From a checkpoint of a small spectrogram enhancement model.
Model: 5.98M parameters, arch unet.
Training: soap at rate 0.0015, 29900 steps, batches of 128.
Data: 26041 training examples, 147.0 epochs.
Rows from block 5 of a small spectrogram enhancement model, named by matrix and row number. Each number is 128 + 24 x the weight over its row's rms, rounded and kept within 0 to 255. All counts start at 0. Numbers have three digits each.
Before each channel's rows are labels from the 100 clips, of 14976, where the channel reaches its highest value: "responds to" is what is common among them. Only what is clearly more common there than usual is listed. The data: drum patterns on synthesised drum kits.
# conv: 3x3 conv (model.decb.0.0.conv.weight, 192x384x3x3, each kernel summed), inputs 308-383

responds to: thin (high-pass); pink noise; white noise
conv.124:102111137111114116149147134137159144123120124130154119095131158151111148116141115120092159108126094051132139165159108112161154136109155162128115143122097115107102118091061128144108118121107159154157129138075161100167139122124114

responds to: ride cymbal; crash cymbal
conv.43:129105124149143086145126139100127066114080084134114128125105144120122130147072055136115077120145120126113125120164126113114155120093128092119138104133089111132114092116120114131100127107140137155170101094128141135118073126112140

responds to: white noise
conv.61:152111138146152129126127140147142087103140104122157110111139101148122122112147115144077091164110118103137134116135137120106123095121130127110162106105097130153121128135088122172140133108146130141122121119103123101091126119124141

responds to: march
conv.0:124114106131122119114160127146121096120104163087098117153132161140109123110113137129071081108146078090138123128118094099147117126128166107107116110113113100122147108122140160129122072129123118124081145099140119155120149108083109

responds to: rimshot; tempo: 160 to 170 bpm; march
conv.166:126164121138131113140119128072112116132114131161000100115137101123138122146124095116115110108143153149096108172186122133116112144116143186110116115145122129125133121159115090151141144100117124145089172124093092148111131152131150

responds to: rumble; clipping; text has "clipped"; pink noise
conv.95:150093134124125148112083138108163079086109096133167108102134100164158130125131137175147175188113111145165150115145142106137132117140161118149170154119104110130089100121152137159132118110146133105121125141115135109103151152084124

responds to: rimshot; muffled (low-pass)
conv.26:132136133131133109127127129144114126115038125120042122117115109130123124118105150122128149131132125115165136118124133120132125120130149145140127114140122126135107105125119128136157108136122127125000015111109098123121255126130121

responds to: muffled (low-pass); ride cymbal
conv.39:121120135108117140155126111107117146116071125118092110109094108157125141118140059145126180108113139124168132083122143130085138145114127091156144127132150129108084115131131136115112112134098131152127047093103110130141087101115169

responds to: clipping; text has "clipped"
conv.7:123105142104115124095101109126145151108118145098170156114132155178167150104146163058117084156116135079147092144112059122101112116128093144074087123127100132130108153098094117105130116121103147113172108119116130116144107083151180

responds to: reverberation; text has "room"; text has "reverberant"; thin (high-pass)
conv.131:098165128103100095129142078155100114147132126135083142113099110085149131127116125134138076088146092131138140130103097102119125135133100132113085113121151083122119096124076140117152140144114132094173133112073121113127148125120124

responds to: open hi-hat; muffled (low-pass)
conv.80:119148114142139068138125110121129160112126100137132093141145116115137113125150128139172100117121109139137148140117087136135129144162091108150161128113117140110111077143078112089178120122137111147107103126154150127128161148103127

responds to: crash cymbal; clipping; text has "clipped"
conv.72:100116136102121136137125176172139152169145095098156120111126155117171146089116142169144155123087124113139111106158132144139158137125176091149159141106145158140110155149148115136168116094104155135115151090109125102182152103119086

responds to: thin (high-pass)
conv.75:122098107154123097111114113134139130148130135107118130104133108112137130115144085122162116103149088088131086122172147108133075128094186120129159140133119099057132127179059103173157131106126112098100181134101096094145101106100098

responds to: mains hum; thin (high-pass)
conv.108:128126142141141129102116129092132112125108145100100149099133115110146146112136114121130155137135107135157140131122122112153146137158133126103134156143107120136095127166127104128134052107119146109059128118133129104094137104070111

responds to: reverberation; text has "room"; text has "reverberant"
conv.163:122196094129100127117135121141141112126168100100124113115106112113132129132131146102129113110131107106063148121111113133090103149117162108133085126134156125065121095140083135124091164154128112115169123154120126116158145139134145

responds to: half-time; tempo: 150 to 160 bpm; clipping
conv.151:116129116134126128114123142168143112129012128086040106111164110107152132135097096147150112137131117142154195141089135119098127117129166144105096092139121113133143109095127117122103122110116120132108104110126099118071157122107171

responds to: one drop; thin (high-pass)
conv.139:127097126126124129156130122036117145130120139132153134108116132127130127139108100131132136137119132131126137083061166125094117131124124093125093127153121134139123157029154148126090149126136134144190050144110129125145062128118169

responds to: thin (high-pass); text has "noise"; clipping; text has "clipped"
conv.85:090117119122124122163129147144119133162153151099117086135138096100103133165132147196150156132157127186133116119069145135154141160135121145132173102143123139126119174102118143128168095153157142160125121126135145119162147178093106

responds to: clap; text has "noise"; muffled (low-pass); march
conv.183:093107156114121150132142138084142125157113110072119143125100134126177173093131085115205156149169132096114068100092133127119135153119156119094073123181128121136109121119114111105090104166126172126150050093105150131127098130134145

responds to: open hi-hat
conv.127:146126120123129067128132102169109080062088120151112060118132132145107117118155127108121121131118126065149151120136126134116113130136109132087120102100122137114126070119120140151136090110103123143143084162112078125101143124089154

responds to: march
conv.97:111116147119118103116130129130140106199134110058100184131098112124102146106109153142082070116170155158090079121113104092085103104104150097140139099190081090143158197122167130117079151162137145099109113190131147121130107117098130

responds to: clipping; text has "clipped"
conv.17:124103124118119122150097126135090090113125104163116080122095086093107128144146100112125130115141145137149106174131120134110100135121174125090115104133119140155121091061130101123084137121136138147108134118135142142108132137141190

responds to: open hi-hat
conv.57:111104086127125104107155155117140123112115162099135101137177143174144089082118106115123212158074107145130136152090169103119151108132131094131160190128130105094122113146118111152133105125104090125141149081167084146132151109082107

responds to: thin (high-pass); white noise; rumble
conv.157:108091103151150114148116124126168099127108139136080119114131096108114114120125138129120106135112131129098124117152113120119109113105118135129135110122107111132153132107136121177122114107131121139113120097142111127149128121106105

responds to: white noise; thin (high-pass)
conv.129:126133110129128132107120110117104120112100168163132107100122103117128115128107131127094131138108107138137140120131115105136135103106081145132114106093130108143128127157104120123118140100151126110097180109134144103093133108132129

responds to: rimshot; march
conv.68:133108143132129135100103077055107099107132113174109132125093106133111134116107179115105121126121138110096125115133116111149115106135105129108118112100085110146110139117138138105103134104081137113090090148109121130112162122137088

responds to: muffled (low-pass); tempo: 160 to 170 bpm
conv.101:131123129123126141138120136067143105131160115152041124128172133083154130119124078116125118134130117122097124123159140109157139128129120126116113118139126117123171125045136142141055134123122134134255166137099159122131000115111129

responds to: snare; thin (high-pass)
conv.90:115110121123127085116101122069116098101108202105181089126097127118158127158126101148119132141091116138108143099156139120073145089155110129139089134111118123128077112104119117136122132092140127120174142095121115114135140131135069

responds to: closed hi-hat; bossa nova
conv.53:105108120128135099137127109129110073127137104093197082129098120139140112116099090146140091143116100120126127125138136128104101128104121119152093079103097127126115147116126137135110127119119113157163110143086145145117115155140088

responds to: rimshot; march
conv.110:109124147129141132128132138133091121146083177132196099104052085130134134105108085141120125088139132142174111141095107128120100178113146141132126126101135124138103125083128124121120151111119138128134129113142112123133186102124133

responds to: cowbell; muffled (low-pass)
conv.18:133107121140141106142103140159114114111140123135109105136141069109127130111106083156134116142103136156136125110091118124147126153069069086054144119147129119135127097145150139091207099130102136135165112158143102142102092109141123

responds to: rimshot; reverberation; text has "room"; text has "reverberant"
conv.22:111079122121132136142130171147127111127079110063170103134121101102141133124114124107124076131122110163101090099170150116101100127100128147121070086092106112142140157092143102134160107110176126169134119149136106107154175104094083

responds to: ride cymbal; muffled (low-pass)
conv.79:161108106125129119121137129128124104086119136180137142150139129144147111100130131135131093110087107120170096134141075113095151150147151057172126126100122118111111088157089160129144178146192102136123113095115112151105112080161138

responds to: mains hum
conv.10:127122148139140114108117148135142133118123146153166088119150100109154136129110144128156100168166154130121114119158101129196156130130105092065160137139153130122142074129134139131176144135134127107134130139164165115136133136129102

responds to: rumble
conv.144:122137117117110122129127124127135121113117140124125122111137128128119117119111094099098144137136114137107132148125126109125133102124139128133108118135106106128107102116143125151126123143147116119114132102115118122120139123145127

responds to: thin (high-pass); clipping; text has "clipped"
conv.180:105116123144142150118123154107127129129098115124152140134098124121122115099134123109120108124147120127143103134096146122080085136109104169097109156142109124123106129093167200117073143171110116118114091133124117144179145158110113

responds to: snare; thin (high-pass); march
conv.32:144117128130146117150132111120120122130138100136100077131092135113118119122128097148107153166119160122099112183155070117126112161132167175141081116085116125153129164143132130093076118094151121152121159109142150117146124134138121

responds to: open hi-hat
conv.96:176112114124121142133129118166112124104137124121081124121155111084093125113163119130115062117090113126114180144095137119094116124096146098144113147088110116131123096114116123168101104112132129111124086136116084121122102089119090

responds to: pink noise
conv.143:111127123126120111100135136112125089152096104107105119136123121121096121129095118127098127140145123126123169128162117099134129116110162114139146096115091095127140141130143120138147104121128123110098132139127152151115139159106121

responds to: open hi-hat; four on the floor
conv.146:117123146128129131152104163109111135110144136177138082099145134135115137111121129086124146116096124128137129120131107147177169155104086115149128112091146143130128087190146127147199146095117135149138176120122139104130128079175098

responds to: muffled (low-pass); tempo: 70 to 80 bpm
conv.126:136144106147138095125132129106113121122149131081097115128122145143106118118141147153086127160092103132125116136168105125133134096103082134091104118100094127121139131117116108106114086102110114135125112104132140135099134118148139

responds to: rumble; muffled (low-pass)
conv.4:182112102160164119108136112107155137115097176143123128151157148159133089102098119150099127125092097102170155138095117087085129103104066114097121154118091085127119124140107095186127125094101089096130116125125125142112151126120130

responds to: closed hi-hat; half-time
conv.30:142098118126130154130131143101105078146130155120155107135065140142136129100106129137145119139117106136119134109169120118121120125136132096140059121124131124134095099094105110120096091123131134114219031101067124140108196128116102

responds to: rimshot; thin (high-pass)
conv.182:103134119115109102167161140102122152140117120106160109125111148152153130165159100062111150106136147145147088153122145135128177150081129141149151132111137138127151100171107099112137108107139131146093175142141100143151112128097131

responds to: cowbell
conv.123:108156112144155102110086159140121101126087124159177100117133107183099139121095135109139104181129164132137099108138179130143097126124053149130100096135142136138099113069129156120157174129126140130152098147101097106128182153145131

responds to: thin (high-pass); rumble; white noise
conv.83:133128118140133108119109127134114098141112115113120144102129099097116122121140122145101138118119129109132115114131122117115105102116122124127156122141113125130132121105136124124129144113090117103149105125122081133083099135135103

responds to: rimshot; march; muffled (low-pass); tempo: 160 to 170 bpm
conv.11:123135132126127149125142136105137097141092130110238098117111085182118134127118102106126159127156130128077119137144154125122121147134137136110121121133116120139156129041118120114114129110117134127140099140118171116141000127121134

responds to: rumble; muffled (low-pass)
conv.6:084126138079088180115135142131123152100127131124179128119129146126174133115146096115150144134155096081143133133127125127130134144122136120075124142117147128102136114132099123165132117138165134117123152116092181111169116122130133

responds to: muffled (low-pass); one drop
conv.118:131103139123118110135086105150109129120123159113116126124141110119119124134135122141137139139151146161151174139131087125116114121123104170098144097119099135138149116123164093106141110123102128140116168118119124114107146142111104

responds to: rumble
conv.171:158146145133136152139129108138109145159120183123146136149100151132109138133096116134128118084130141162097115140125112135110092114118138150107082156137115135136099150104136108114054106099122139150132098084108151131107128160164098

responds to: thin (high-pass)
conv.148:121139117138151120100114115147134144091102152105128086125143097105130126155155121129150158097077146145160112116088134141127135105127070149149153136114162141122135109133109130106134129118126136108142153099128103121137088145082147

responds to: mains hum
conv.50:131138123122113112124075107114156128098118092097130111084141112115159118150131131123174138125155068102142154135147102130114145136111137139139140121105126123114131086172084099163144103108142112121103139107080120072103142128118137

responds to: thin (high-pass)
conv.15:096161139126114148123124130111106155121144101164115139111125102073153143106132158117121138133088070119136080098145135140135121153092122139125180149085152134113098120114104113119113116123102135121127106136134147118134084123148111

responds to: reverberation; text has "room"; text has "reverberant"
conv.48:144105107117128141158102098156141107126103153080148153138095135131128107113114064154126062142104123124085108132153113109090161141126085136065068130133093125118142132162146117150125117105148113145128152091165098111142160143128128

responds to: muffled (low-pass); march
conv.179:132126111119116126133130138162153096144127129127095139116113111129136132167132104118126135107156124098089138144100127114081134133096189113154122119125117111108159093089090119127149113151132126140115116133100118114109121164118125

responds to: cowbell
conv.94:128136134097108123137144126101143097118121113090084100148129129106131125138145107118112111126152087131173122096142096101123111091066164111151126085120144093115062135111125128127124107098113124117107106130123176146116115105132143

responds to: muffled (low-pass)
conv.176:123153119138140123126133157027116125130155142110060108109068110065136133094118097125134127156136095117074110108169135125134127138128187118089153091133137111128118112090145147117137140130139123136030173123082074117137090123107128

responds to: open hi-hat; clipping; text has "clipped"
conv.12:151163102165160079102129135134143118115094132106133121121134134104140111127089078150116183153125108125097193140100127096086078149151156143145079155133111100136157119077153140170127115141126122123113121119100122112157108151109093

responds to: reverberation; text has "room"; text has "reverberant"; closed hi-hat
conv.93:116124133133136121101135110130161105123115096142139093117120092136173139113135140137133086153165097073172126172104135108108113132102141149097115113120123116122107074105078103125116111113169129119090101125092150143093131155134156

responds to: bossa nova; thin (high-pass)
conv.44:140191127135129095112117136190113125126127085074139053120125127137163138120140084144137139114133128123099147157142094111110125162149173172148131145129138105113119125155103135144118123136121126125145139110081109119145136150091182

responds to: snare; muffled (low-pass)
conv.122:131140112144141123138120146115132103099152129076118160114116108104132117160123103144146055124097123112110106111132127107125113124125107102125109085123123116144156116109118091132096101080106128144141115135116106117106043148154106

responds to: one drop
conv.113:123116123110108135131129106120113082129133132071127147141070112130141129109113083103085095100112117126122098096086159105070119088130134148140091115139123115109124126099104064123201121147141124111159099085102074112146114136133156

responds to: snare; thin (high-pass)
conv.64:091105114113108097111127112085121122146109148103115162127088140077130112137107117121128052093142123136106123116147115104069122148116107126129075103142097114116107114100140093130115159150181115103134110136120089114143137140137132

responds to: muffled (low-pass)
conv.9:096118129129139128140126172127155144098128136123123096119164110117158126131136119113140121152113161132124094143105113149151110145137094136086137129121141147136067110093115141121119108094146126144136108146101173120149114122141111

responds to: rimshot; march
conv.155:134142124146149152069112165130133107141141148119120145135137093156135115117152129148104130126091118111130128131093139115087140115108145084177127116130127118118067113158141142106143121087110123085159169117116147126126155136098123

responds to: crash cymbal
conv.8:143125133138131082134116119138122098130127126103092117127116105125128137123124144125109119128120117123077163143104129116114117134131150122110116120100116114148131112100145141118128110107112143125122135096106132122139104112101108

responds to: reverberation; text has "room"; text has "reverberant"; closed hi-hat
conv.14:119105132129127130162118097155115105112137091125122122117109117133114133165119091112109083156105099143122144144127122132081054143123153143107063103108102131133088130110126149110143110124122132143111109082096117119112144135141105

responds to: mains hum; clipping; text has "clipped"
conv.186:137122118137132141136112156118140125116131124123149103123150134116148133104130140105123138162113140160129100110141069105145161107118127111133132142119105105119124138144145126138135108134119121115141169120126116103114138119156061

responds to: clipping; text has "clipped"
conv.175:167129136151154130142096112106144154097122165134130110107103120117150135122179127149123156134105119157189121169117110099131153145160098140115136145118118102130138126143147162132143121115147130115132147128139123092126121145119149

responds to: cowbell
conv.27:160104094147143123122085116091128091116129141098137117089109080194099099166157089129079151119099155140129134115135136126136141101100113115134110088143132137125104117108141170157159099120105100136164127134075107095128135166154194

responds to: rimshot
conv.149:119143143131128089116106124123110099126117124130093085103092111117138142158120129121111129117114121137181106107143116085081132110095114146146136131140079096133103086115179126110129177140107144108082163127135112114116139132145099